Weights of a small multi-label audio tagger.
Training: muon at rate 0.01, 9300 steps, batches of 64.
Data: 39062 training examples, 15.2 epochs.
Rows from block 7 of a small multi-label audio tagger, named by matrix and row number. Rows with one number within an expert belong to one neuron, the router's apart. Each number is 200 + 30 x the weight over its row's rms, rounded and kept within 0 to 999. All counts start at 0.
Before each expert's rows are labels from the 100 clips, of 14976, where the router gives the expert most weight on average: "strongest on" is what is common among them. Only what is clearly more common there than usual is listed. The data: telephone keypad tones over noise or synthetic speech. In brackets: how many of the 100.
# router: router (model.blocks.7.mlp.router.weight, 8x128, trained with AdamW), inputs 64-95
# gate: expert gate (model.blocks.7.mlp.gate, 8x32x128), inputs 64-95
# up: expert up (model.blocks.7.mlp.up, 8x32x128), inputs 64-95
# down: expert down (model.blocks.7.mlp.down, 8x128x32, transposed), outputs 64-95

# expert 5
strongest on: key "4" (81); reverberation (67); thin (high-pass) (58); key "D" (58)
router.5,203,192,247,156,166,186,193,232,196,171,165,198,204,201,182,173,253,161,214,169,197,229,156,200,160,217,265,151,177,188,236,215
gate.0,175,233,210,199,220,129,212,179,177,225,235,215,163,209,188,193,208,178,170,247,173,227,205,151,224,177,212,226,174,201,213,217
up.0,136,187,179,182,192,210,171,203,214,149,152,231,247,226,154,178,175,172,122,187,212,178,193,257,200,224,218,243,242,179,202,239
down.0,223,227,156,258,200,168,151,235,233,233,203,205,219,149,197,157,197,198,162,211,171,228,203,219,177,264,229,271,237,232,200,201
gate.1,160,169,201,185,211,240,173,158,185,240,202,236,209,226,195,223,209,204,157,156,189,200,181,172,180,247,270,195,191,180,250,214
up.1,201,187,167,183,164,219,180,224,237,163,186,174,252,171,122,199,188,215,194,218,151,206,196,269,189,205,191,195,230,173,212,156
down.1,166,192,249,228,189,158,173,227,239,167,195,220,205,206,227,191,214,204,150,244,212,210,215,179,180,212,204,203,183,205,250,236
gate.2,174,178,221,169,247,195,209,225,177,168,208,225,144,150,219,214,212,177,177,202,191,181,202,201,247,159,215,203,194,178,214,237
up.2,183,208,203,205,178,190,184,174,211,208,165,193,185,185,179,215,217,185,213,173,220,216,199,237,234,225,231,209,198,240,188,236
down.2,208,241,234,177,225,190,199,227,213,206,211,196,211,187,184,291,194,181,176,198,209,208,219,172,215,212,205,149,237,183,194,154
gate.3,228,209,171,146,171,225,234,198,242,200,166,219,145,187,220,188,169,182,249,204,239,177,204,234,189,176,171,167,214,242,201,164
up.3,193,219,211,175,210,124,188,180,238,200,196,176,174,186,225,172,214,180,244,182,190,160,194,211,185,205,167,193,181,175,192,176
down.3,202,182,225,202,214,200,134,224,183,201,199,213,195,209,191,219,163,227,175,179,242,194,176,206,223,212,206,188,138,229,220,144
gate.4,188,182,169,186,196,164,188,204,189,233,238,200,209,214,157,189,206,283,221,256,170,174,198,238,173,200,216,187,244,198,181,271
up.4,224,257,206,221,167,138,193,174,199,185,188,224,194,213,150,225,208,224,181,208,160,205,205,226,203,207,191,213,219,187,205,210
down.4,228,166,211,207,232,195,189,183,208,152,213,230,209,163,162,173,180,201,197,195,163,181,230,202,185,174,204,224,177,199,208,183
gate.5,148,179,172,138,185,232,200,264,193,177,219,250,188,174,201,139,216,206,198,253,224,235,155,201,194,219,175,197,227,171,156,157
up.5,173,218,202,218,154,190,259,209,193,163,158,160,223,191,163,219,185,188,201,253,173,207,241,199,232,237,246,176,146,178,189,176
down.5,226,201,187,161,176,223,219,191,215,222,232,169,192,188,238,198,190,202,180,218,150,190,174,158,203,207,186,226,236,172,215,163
gate.6,235,211,220,233,211,204,160,148,197,153,163,185,189,183,224,216,213,219,211,206,148,258,227,234,189,194,169,198,193,193,161,181
up.6,222,214,192,208,206,224,184,214,157,209,216,193,208,156,219,224,170,136,193,216,217,132,166,178,209,168,216,164,250,251,177,259
down.6,202,231,210,212,235,231,178,196,181,181,210,256,190,247,202,219,172,188,267,198,207,157,208,144,203,228,218,156,155,219,171,221

# expert 4
strongest on: key "2" (90); key "5" (67); key "B" (62); rumble (57)
router.4,220,220,234,195,222,236,259,219,211,187,153,198,218,218,187,175,167,191,177,198,264,199,246,172,203,207,184,160,169,157,204,227
gate.0,206,221,216,197,168,204,232,222,228,241,216,239,174,190,213,232,249,163,243,198,190,258,209,159,180,179,185,204,264,259,178,242
up.0,159,236,216,234,203,206,239,169,215,240,141,229,150,220,158,191,150,143,185,201,224,220,161,191,214,249,194,171,188,204,240,226
down.0,217,260,229,170,230,201,223,242,222,206,181,184,206,221,245,195,166,187,210,144,184,173,162,213,213,202,198,162,173,215,157,208
gate.1,210,211,220,149,171,218,195,239,160,215,137,201,214,196,195,213,196,141,215,235,231,236,261,168,225,212,109,139,176,140,191,229
up.1,237,248,199,171,229,206,132,177,174,179,185,203,180,206,154,228,213,218,213,148,160,229,176,240,211,177,213,239,215,227,183,146
down.1,189,244,236,184,169,189,153,200,209,187,207,171,181,218,211,213,214,208,216,209,235,178,262,233,135,182,227,237,212,197,190,251
gate.2,158,164,225,207,265,205,164,165,174,153,164,212,241,214,191,215,207,251,226,136,201,230,187,244,212,209,192,167,193,214,233,171
up.2,238,173,148,206,113,207,232,171,197,205,207,203,204,238,200,148,145,262,157,171,197,165,266,204,211,162,237,240,228,145,196,212
down.2,224,181,178,210,184,138,200,180,182,198,183,250,200,145,223,140,210,215,206,141,163,228,239,216,177,193,210,229,234,213,179,211
gate.3,206,202,249,187,166,201,158,198,231,165,209,244,244,163,174,183,175,219,220,192,240,159,166,241,147,162,160,168,149,219,180,224
up.3,233,243,227,231,167,185,200,198,140,203,171,136,237,173,197,193,257,194,182,173,179,185,189,204,232,172,203,258,202,190,269,161
down.3,221,238,182,209,186,235,193,180,148,230,209,244,153,166,160,226,220,175,251,194,202,178,206,191,167,212,175,177,235,180,202,253
gate.4,213,275,161,220,192,179,213,174,177,216,199,169,194,169,184,247,229,180,174,212,146,188,133,224,185,202,193,204,160,217,197,225
up.4,202,229,188,203,217,192,159,263,180,182,214,245,253,215,223,240,207,199,233,223,150,291,193,195,196,201,172,226,177,171,176,213
down.4,174,133,127,186,210,203,205,234,242,186,173,240,223,187,168,175,195,174,186,132,239,228,156,179,214,186,280,200,187,251,187,181
gate.5,170,165,202,261,167,207,193,209,187,219,224,253,196,205,203,184,140,253,145,161,255,201,222,175,141,215,232,129,255,156,203,192
up.5,210,253,170,216,207,205,189,160,260,204,237,163,177,189,158,228,219,179,205,191,223,232,198,208,234,105,193,209,231,175,168,178
down.5,215,149,197,197,126,207,202,191,226,177,189,205,196,244,191,172,163,227,235,210,239,238,232,198,159,190,171,190,217,225,164,187
gate.6,185,184,206,167,211,248,257,180,159,212,166,235,238,231,145,181,166,232,221,163,219,146,163,142,233,171,210,172,211,254,166,200
up.6,194,219,238,175,224,194,176,194,169,224,168,184,178,167,224,212,225,181,246,225,233,192,223,243,192,288,206,154,186,191,209,178
down.6,262,273,216,192,206,200,261,174,220,201,228,200,202,162,221,187,211,211,217,160,188,177,221,237,218,224,220,177,182,197,203,201

# expert 2
strongest on: key "A" (85); key "0" (74); last key: A (32)
router.2,223,169,179,265,169,239,220,181,183,238,230,216,174,168,190,176,264,209,231,214,242,143,237,146,208,249,219,203,194,157,237,170
gate.0,193,220,202,196,140,174,193,153,228,278,221,192,191,170,183,223,133,198,179,224,192,203,185,200,222,174,247,174,185,256,208,173
up.0,187,226,225,240,213,226,217,167,253,159,225,199,194,152,237,235,195,206,199,275,201,192,209,232,212,212,211,230,227,194,250,195
down.0,207,153,223,208,164,218,214,137,195,175,213,222,205,205,226,225,191,180,190,171,211,230,119,188,194,230,229,177,167,201,230,222
gate.1,197,182,152,190,171,183,193,146,174,221,236,207,113,188,230,139,187,249,230,206,207,196,182,197,195,214,184,184,154,194,196,183
up.1,297,196,205,194,185,157,226,174,203,185,173,194,231,200,228,174,199,226,185,178,231,232,219,228,184,183,146,207,172,188,170,193
down.1,202,151,151,148,251,173,180,193,192,302,223,268,217,224,193,176,240,228,190,237,200,196,203,182,272,166,194,211,206,173,210,187
gate.2,273,202,190,180,180,201,187,229,190,205,182,201,181,223,219,181,187,227,164,235,212,191,234,245,216,252,145,135,178,183,191,191
up.2,239,121,179,243,176,231,187,182,193,150,199,250,211,245,236,233,152,183,177,120,232,170,184,158,159,155,229,187,157,182,210,171
down.2,197,204,184,192,181,185,187,207,236,213,140,166,224,220,230,223,243,203,203,189,226,242,205,226,190,194,204,181,240,159,193,166
gate.3,174,187,231,185,209,133,223,162,214,211,210,196,220,177,215,198,203,168,191,166,236,185,194,267,145,248,209,179,153,185,216,211
up.3,180,203,223,192,206,247,220,123,210,155,179,199,224,177,215,161,179,198,226,268,186,194,166,157,175,253,218,202,178,181,175,222
down.3,163,217,187,203,153,255,154,224,194,117,193,189,166,127,204,155,240,213,194,218,196,163,195,181,157,193,223,186,237,260,203,224
gate.4,215,184,206,176,190,194,223,194,154,203,232,203,171,177,153,196,269,147,227,196,165,214,229,212,233,207,161,216,190,157,247,213
up.4,245,213,219,216,212,221,190,232,185,218,195,207,177,142,214,220,183,219,167,239,180,181,213,233,242,201,146,234,221,229,155,213
down.4,153,232,196,173,203,201,200,254,195,200,189,223,235,219,203,184,167,171,199,234,185,187,183,139,202,236,154,228,181,201,224,233
gate.5,184,213,180,215,208,156,179,209,205,273,182,184,236,212,222,231,201,242,203,150,202,177,194,181,195,177,226,226,233,236,208,209
up.5,212,177,204,214,238,132,209,211,193,212,189,251,187,235,141,191,192,198,236,182,216,195,150,262,206,153,165,198,196,218,222,211
down.5,265,252,227,231,150,221,206,183,169,163,181,236,231,197,239,239,205,207,178,197,173,212,188,243,225,152,213,215,175,202,218,212
gate.6,198,178,201,170,207,206,171,252,203,257,205,210,235,201,204,210,143,206,220,211,208,210,190,207,199,189,171,100,213,235,152,236
up.6,170,171,207,217,227,194,196,208,202,161,244,169,232,189,217,256,219,245,164,223,169,203,164,238,225,238,244,202,224,148,209,183
down.6,175,208,222,165,188,206,142,250,239,169,168,153,215,178,190,186,189,194,136,214,169,198,106,205,174,176,182,210,160,189,207,166

# expert 0
strongest on: clipping (96); key "9" (59); key "*" (54); rumble (39)
router.0,204,169,256,197,174,233,120,211,260,220,217,226,205,166,191,216,163,193,158,217,204,143,254,241,185,231,190,170,174,184,181,172
gate.0,205,156,197,175,201,180,191,168,271,185,183,210,176,223,178,161,219,180,159,148,236,147,193,184,219,165,273,261,195,171,195,231
up.0,203,228,166,172,174,246,247,177,158,183,232,161,207,177,198,155,214,200,181,229,162,265,198,168,233,163,223,233,208,160,182,186
down.0,239,132,207,172,174,216,180,229,215,200,207,258,204,189,207,239,224,188,207,185,218,191,260,147,203,207,177,177,243,228,190,165
gate.1,260,239,192,241,205,161,205,244,241,224,263,172,121,243,203,203,199,196,207,264,203,185,199,233,151,165,183,175,195,213,176,240
up.1,185,175,197,195,203,210,207,181,231,213,189,190,181,267,277,198,236,233,222,198,193,134,223,278,200,195,203,196,227,156,174,245
down.1,208,215,198,144,195,225,161,199,174,180,197,241,227,234,198,179,147,218,228,202,210,140,219,168,156,174,232,141,192,189,194,187
gate.2,186,209,242,191,187,195,186,189,235,199,132,217,221,204,204,210,147,156,166,156,199,227,163,192,255,217,220,174,181,181,220,262
up.2,179,204,182,228,181,239,170,166,202,199,220,177,235,179,257,207,173,167,167,186,236,179,173,255,211,197,191,223,154,189,179,224
down.2,184,158,209,209,207,193,220,207,179,212,172,188,131,191,187,133,214,176,208,190,166,163,228,208,205,221,220,201,189,221,274,249
gate.3,189,189,151,240,209,174,161,231,251,219,242,211,158,184,237,223,157,178,179,200,190,197,195,184,177,194,210,150,183,201,176,224
up.3,185,170,206,169,174,209,207,169,144,190,205,201,167,189,225,235,165,195,213,183,202,169,184,211,209,255,237,159,231,207,229,194
down.3,213,227,125,173,234,232,206,217,218,192,258,185,196,144,161,201,211,151,266,234,142,240,232,228,170,201,169,172,198,201,195,191
gate.4,220,210,167,219,136,192,175,211,209,227,195,172,206,213,227,178,210,179,233,139,229,156,254,189,244,228,185,180,218,176,209,237
up.4,265,201,171,204,183,239,229,205,196,224,144,191,205,225,228,212,154,178,255,186,239,237,222,182,245,256,159,181,228,170,219,193
down.4,221,205,226,169,202,171,244,160,194,223,166,192,200,215,199,174,201,191,193,216,199,185,189,233,189,256,202,181,201,225,159,161
gate.5,212,181,220,179,224,186,193,173,256,254,177,207,177,226,215,170,224,202,224,244,155,218,221,207,197,132,167,128,239,181,255,246
up.5,164,194,190,191,245,192,200,207,229,219,153,203,211,150,240,240,222,186,236,198,160,194,225,193,167,194,136,207,203,187,245,205
down.5,209,220,237,207,130,237,196,226,259,199,225,196,236,214,196,178,276,226,169,214,178,209,187,187,226,191,244,225,238,150,195,203
gate.6,171,166,252,147,219,249,188,237,245,143,216,204,196,200,197,181,183,213,194,187,169,138,200,205,166,202,205,177,139,157,192,226
up.6,187,145,177,198,204,191,239,217,181,144,201,185,210,205,239,204,229,191,185,157,176,262,236,205,201,196,163,256,222,218,227,144
down.6,191,171,224,188,166,190,181,238,243,222,207,208,231,161,179,218,182,235,174,203,185,169,233,123,185,209,166,159,190,200,167,161

# expert 6
strongest on: key "C" (95); key "5" (77); key "4" (65); key "D" (62)
router.6,227,184,190,174,149,223,255,255,137,171,184,211,229,250,187,234,157,204,259,180,167,218,223,142,158,148,227,221,140,219,193,214
gate.0,224,214,226,218,161,274,193,182,177,224,158,189,227,115,161,215,183,186,200,184,207,221,208,215,168,230,198,239,168,180,193,229
up.0,159,206,190,165,164,150,240,150,148,248,175,216,205,196,239,185,178,204,191,222,195,157,275,201,274,181,174,174,214,194,176,238
down.0,189,200,264,165,194,245,172,173,207,204,175,212,249,122,187,220,222,191,183,180,179,238,188,203,164,189,202,236,210,214,206,217
gate.1,236,198,176,205,164,161,152,164,211,225,197,236,191,204,191,235,224,222,132,254,236,240,231,213,212,226,204,194,172,213,198,183
up.1,214,217,225,232,176,167,171,230,196,193,228,217,225,180,238,180,215,230,235,179,210,245,177,183,208,181,212,189,152,206,167,207
down.1,196,196,188,205,188,174,306,197,183,169,187,177,258,184,269,193,260,204,251,200,178,193,178,184,183,193,191,269,225,222,214,188
gate.2,180,184,294,164,174,198,172,248,214,111,209,226,167,247,166,222,191,218,245,220,253,229,213,196,168,211,204,215,166,202,196,215
up.2,197,167,229,183,151,177,163,215,237,152,144,251,221,188,215,196,232,161,234,215,162,221,212,210,160,220,189,189,139,217,209,187
down.2,177,190,157,200,274,200,186,217,249,239,190,214,199,172,193,211,216,167,258,238,196,117,216,192,250,197,238,222,175,208,229,199
gate.3,197,193,187,175,196,172,236,142,189,211,140,209,221,226,156,233,200,189,204,188,228,209,256,203,247,207,199,234,191,208,206,239
up.3,145,218,242,238,235,168,228,215,207,234,194,232,210,144,231,205,197,165,209,215,185,214,161,215,207,157,201,182,127,214,226,231
down.3,184,202,215,209,214,202,225,203,207,207,197,217,186,179,206,159,227,255,237,182,196,186,162,171,207,181,231,211,209,191,128,224
gate.4,139,137,201,231,175,206,156,183,198,177,241,123,158,213,192,161,233,222,213,204,204,186,200,216,210,155,168,200,196,184,217,201
up.4,154,259,252,177,185,200,264,193,158,192,178,164,206,198,213,212,194,217,243,142,220,188,223,222,197,205,200,166,230,197,193,166
down.4,207,223,196,141,252,176,194,194,152,236,232,182,162,198,240,217,134,193,214,247,153,238,235,153,225,192,184,197,202,244,171,180
gate.5,238,191,155,192,190,150,182,235,220,164,178,223,199,280,209,178,190,228,216,171,199,222,128,220,215,194,208,144,174,178,219,190
up.5,234,171,168,163,142,214,139,169,281,225,228,181,219,226,195,218,203,186,285,217,122,213,212,199,139,187,237,244,174,211,270,214
down.5,229,164,215,183,165,216,184,222,171,134,178,181,209,175,215,162,201,197,235,176,197,194,231,237,220,225,195,167,196,190,224,239
gate.6,204,179,175,164,245,232,210,203,199,242,179,209,190,188,234,230,178,213,143,247,202,185,199,240,143,163,231,214,195,192,186,198
up.6,224,224,223,232,234,195,179,237,176,173,191,190,182,170,216,171,179,268,208,201,185,177,219,182,187,283,226,210,189,239,196,183
down.6,204,208,196,192,227,169,185,216,187,195,157,258,245,264,203,194,185,197,163,205,189,253,151,227,169,269,177,218,233,198,136,178

# expert 7
strongest on: key "1" (86); key "8" (85); key "A" (74); key "7" (73)
router.7,203,220,181,172,233,195,160,185,192,202,225,196,190,221,271,202,189,182,148,232,148,262,158,205,201,195,192,184,192,230,222,184
gate.0,186,243,182,149,210,157,210,218,186,140,212,142,171,193,216,213,207,212,233,252,174,205,212,209,159,191,224,150,196,232,210,218
up.0,263,186,215,170,227,209,214,204,175,203,215,225,171,246,201,205,193,215,197,204,232,160,194,173,250,204,172,208,236,208,172,260
down.0,181,199,215,222,168,193,167,169,232,182,213,212,157,235,214,181,170,242,186,140,194,205,233,157,186,225,271,153,150,215,189,210
gate.1,210,222,116,260,225,223,244,222,219,183,201,173,251,182,159,223,190,210,246,195,268,187,229,212,178,176,213,226,165,163,256,159
up.1,202,212,201,191,221,156,262,197,177,266,178,174,195,212,189,212,133,179,221,181,223,223,147,240,174,216,172,175,234,195,166,176
down.1,184,202,208,176,231,187,181,209,203,184,207,244,212,219,165,204,165,205,249,199,190,193,194,272,186,235,158,201,179,168,157,201
gate.2,280,218,197,193,239,207,233,176,185,185,220,196,182,223,138,142,195,201,217,196,194,207,229,185,186,165,244,218,222,216,159,241
up.2,198,234,243,166,203,222,236,204,218,216,163,210,255,212,139,233,170,195,202,156,223,230,226,213,182,154,229,203,154,249,235,198
down.2,221,167,199,163,189,236,194,185,213,211,249,244,197,239,220,119,197,207,225,208,163,253,203,162,185,232,200,176,227,228,203,140
gate.3,210,213,192,249,181,169,165,189,221,166,247,186,271,156,212,151,168,169,226,239,213,196,128,186,197,204,163,221,224,219,172,189
up.3,154,187,220,216,183,190,196,229,172,197,176,176,226,177,178,220,245,182,167,157,194,230,235,211,205,227,218,201,181,220,216,191
down.3,230,171,215,205,210,157,224,174,244,173,240,169,190,201,207,159,203,217,163,193,237,167,230,176,203,215,214,189,178,158,159,217
gate.4,141,204,174,186,195,172,172,244,188,274,221,157,142,180,224,242,178,239,203,177,209,138,240,202,213,204,214,193,239,205,190,193
up.4,242,187,196,193,257,200,232,205,224,178,159,203,191,200,135,179,162,208,229,251,205,213,209,210,148,220,226,234,224,206,189,186
down.4,233,210,183,235,209,185,195,288,174,212,177,215,220,225,226,199,178,137,176,218,262,193,237,167,203,140,237,212,254,184,234,228
gate.5,232,251,193,186,217,196,185,198,257,203,171,204,146,182,181,221,207,160,202,214,203,146,200,215,190,215,185,205,187,221,209,230
up.5,160,236,203,150,186,206,221,200,212,224,259,206,181,219,184,219,108,225,194,157,187,189,203,239,196,184,193,247,194,173,155,185
down.5,169,167,265,218,138,149,210,214,187,243,201,210,178,225,207,236,146,205,209,156,251,169,175,192,213,176,182,171,225,167,221,156
gate.6,191,204,241,150,205,216,182,266,216,162,240,209,231,210,168,202,220,171,185,168,209,238,200,266,209,134,220,186,183,214,152,233
up.6,219,200,143,167,204,201,214,224,213,131,147,167,211,227,204,194,227,259,188,236,127,191,185,205,154,254,194,164,195,199,197,196
down.6,230,189,177,209,196,220,173,192,189,186,282,188,246,234,232,215,252,169,192,185,191,187,236,185,199,164,211,244,220,249,226,212

# expert 3
strongest on: pink noise (78); number of keys: 1 (33); first key: 4 (28)
router.3,173,180,185,196,209,199,207,164,158,148,207,141,245,149,245,200,222,199,134,152,197,298,152,196,198,226,196,235,229,255,178,196
gate.0,270,149,204,178,177,202,221,231,233,147,208,250,148,147,158,176,239,215,182,144,218,219,158,183,216,205,216,224,216,201,195,165
up.0,249,172,206,188,140,185,232,214,189,178,235,195,217,200,192,137,194,199,222,203,130,199,212,220,220,223,220,163,181,176,205,197
down.0,251,192,203,167,197,165,222,237,213,230,160,181,160,154,196,229,234,208,186,181,246,183,169,249,164,168,228,114,166,170,164,204
gate.1,196,196,188,166,97,155,217,175,186,225,180,201,213,174,189,210,218,175,231,243,188,219,211,228,219,174,216,235,229,242,163,204
up.1,212,211,174,205,218,219,239,199,195,240,213,203,201,230,227,215,183,248,180,163,200,204,188,208,229,192,217,127,252,152,179,227
down.1,144,211,151,201,199,141,201,179,220,194,189,185,168,183,175,137,189,259,143,177,173,211,222,203,164,134,205,194,178,193,174,187
gate.2,209,212,237,184,204,226,207,206,245,245,181,178,253,179,229,254,173,179,235,222,163,246,200,259,205,156,221,164,192,202,182,226
up.2,202,216,188,223,211,166,243,202,183,197,230,209,141,241,228,145,170,190,207,174,198,193,185,187,209,178,223,199,184,218,268,182
down.2,232,180,232,231,233,249,236,192,175,179,185,205,243,213,229,151,192,193,224,173,187,211,253,211,163,202,244,179,151,218,234,173
gate.3,162,162,203,197,166,204,256,175,246,222,160,210,206,261,200,216,176,199,217,195,204,215,180,177,218,190,172,190,198,199,172,164
up.3,179,179,183,222,219,161,199,239,163,212,231,129,140,244,213,257,221,226,197,161,211,148,254,219,239,241,172,213,194,209,194,202
down.3,197,248,252,203,218,199,228,213,215,134,241,217,179,185,170,234,141,191,211,186,186,198,203,170,272,154,189,248,217,296,209,202
gate.4,182,204,209,231,173,206,185,122,220,231,206,183,222,186,198,198,206,189,239,194,172,249,168,127,201,252,168,248,161,230,213,212
up.4,234,136,243,208,142,200,256,216,230,182,166,205,259,230,234,190,187,194,182,167,168,190,229,152,219,186,176,175,254,229,207,210
down.4,192,155,203,192,193,184,203,183,170,191,226,193,163,157,216,148,254,242,195,225,142,184,192,172,209,227,194,240,197,241,200,161
gate.5,215,168,192,178,136,200,191,205,187,199,156,177,117,206,173,219,147,205,188,208,256,202,211,217,218,178,194,197,170,176,188,197
up.5,246,212,145,114,209,166,208,196,201,214,234,213,200,151,204,181,182,236,225,278,171,167,158,166,153,187,159,209,225,212,215,214
down.5,203,233,224,215,176,190,190,206,180,212,191,194,239,200,199,229,215,157,145,170,161,203,233,165,254,170,202,175,169,243,159,245
gate.6,165,200,164,176,207,220,192,149,216,276,224,206,248,174,191,191,214,158,234,232,235,226,217,221,188,240,157,152,218,210,207,176
up.6,202,225,251,229,196,171,189,169,214,190,160,231,196,163,154,280,187,178,173,267,192,258,155,184,177,232,168,166,215,154,192,192
down.6,199,171,177,240,180,196,198,203,245,240,189,243,190,197,244,206,173,214,196,154,182,203,238,229,178,200,211,175,167,188,177,185

# expert 1
strongest on: reverberation (83); key "2" (82); key "6" (65); key "D" (55)
router.1,204,236,161,206,194,208,228,211,230,184,239,157,176,136,161,159,224,130,194,195,218,210,178,180,188,210,219,245,222,235,175,172
gate.0,202,193,183,205,165,184,208,179,211,179,234,175,211,220,126,176,207,177,234,220,242,179,242,166,156,259,135,182,201,175,237,236
up.0,205,182,159,255,215,186,133,217,174,202,236,199,171,221,234,231,207,184,193,221,181,188,170,216,231,164,167,191,181,176,153,121
down.0,198,196,244,181,236,196,242,194,233,175,205,245,208,159,199,179,137,165,207,201,188,192,275,179,181,194,221,162,195,178,212,156
gate.1,199,205,170,226,215,235,201,195,204,233,213,167,232,162,208,220,238,195,187,171,182,259,169,204,276,186,248,192,239,183,229,185
up.1,202,194,170,218,193,143,228,223,201,169,247,201,212,224,196,223,195,160,218,158,192,202,201,159,203,216,253,215,189,158,231,206
down.1,194,196,173,169,166,173,206,160,213,231,171,249,222,253,222,200,195,201,142,225,142,173,223,174,199,237,147,184,219,233,227,248
gate.2,166,177,169,157,230,192,187,180,215,234,227,150,207,248,140,183,189,210,178,185,196,185,249,131,195,215,215,238,232,222,163,163
up.2,216,231,174,206,188,189,227,154,205,180,184,182,208,195,128,204,255,254,250,210,230,155,179,255,228,226,230,200,175,121,232,182
down.2,183,217,167,204,208,161,260,183,250,165,184,131,238,200,203,236,129,193,149,208,152,209,191,193,222,249,213,211,277,164,134,188
gate.3,216,206,195,164,197,182,191,188,183,237,193,219,249,187,222,187,143,178,217,205,233,157,203,168,221,251,173,198,213,192,232,158
up.3,200,179,197,148,202,223,141,222,197,191,158,183,187,229,271,205,210,198,193,243,214,168,117,148,192,257,218,212,154,157,187,183
down.3,188,225,128,149,223,183,196,221,240,180,177,169,182,174,221,214,195,179,208,172,201,169,181,243,241,169,238,170,196,163,153,189
gate.4,182,149,230,216,189,213,236,184,161,223,263,192,189,203,236,144,204,235,237,178,244,200,174,163,222,201,234,181,235,187,218,181
up.4,221,203,183,155,203,187,206,216,200,171,208,248,169,209,183,222,236,189,243,191,150,203,217,212,227,207,196,210,204,143,192,237
down.4,178,230,197,194,212,221,159,184,203,254,152,182,172,179,196,185,181,230,207,169,160,160,214,166,238,218,195,213,188,166,250,191
gate.5,176,167,198,212,251,199,216,250,219,227,191,230,184,188,180,182,214,155,207,159,187,189,169,234,218,239,148,158,114,147,208,177
up.5,180,246,201,207,248,275,201,229,244,237,176,204,202,214,205,223,242,188,171,205,208,190,209,171,206,212,212,164,208,221,262,247
down.5,167,202,176,187,219,206,182,175,190,210,179,180,204,226,172,127,183,163,177,199,203,176,235,201,259,216,193,165,188,196,202,212
gate.6,195,145,228,213,175,176,239,169,183,244,186,202,261,224,206,230,222,252,207,229,182,219,189,254,203,196,138,194,204,175,225,204
up.6,208,230,225,156,183,206,216,210,181,190,198,259,222,218,224,189,176,181,181,192,160,231,230,211,135,242,176,191,147,186,199,169
down.6,193,222,200,193,216,179,180,203,222,165,231,210,248,224,148,242,201,174,155,217,198,234,184,235,136,244,171,163,189,219,215,202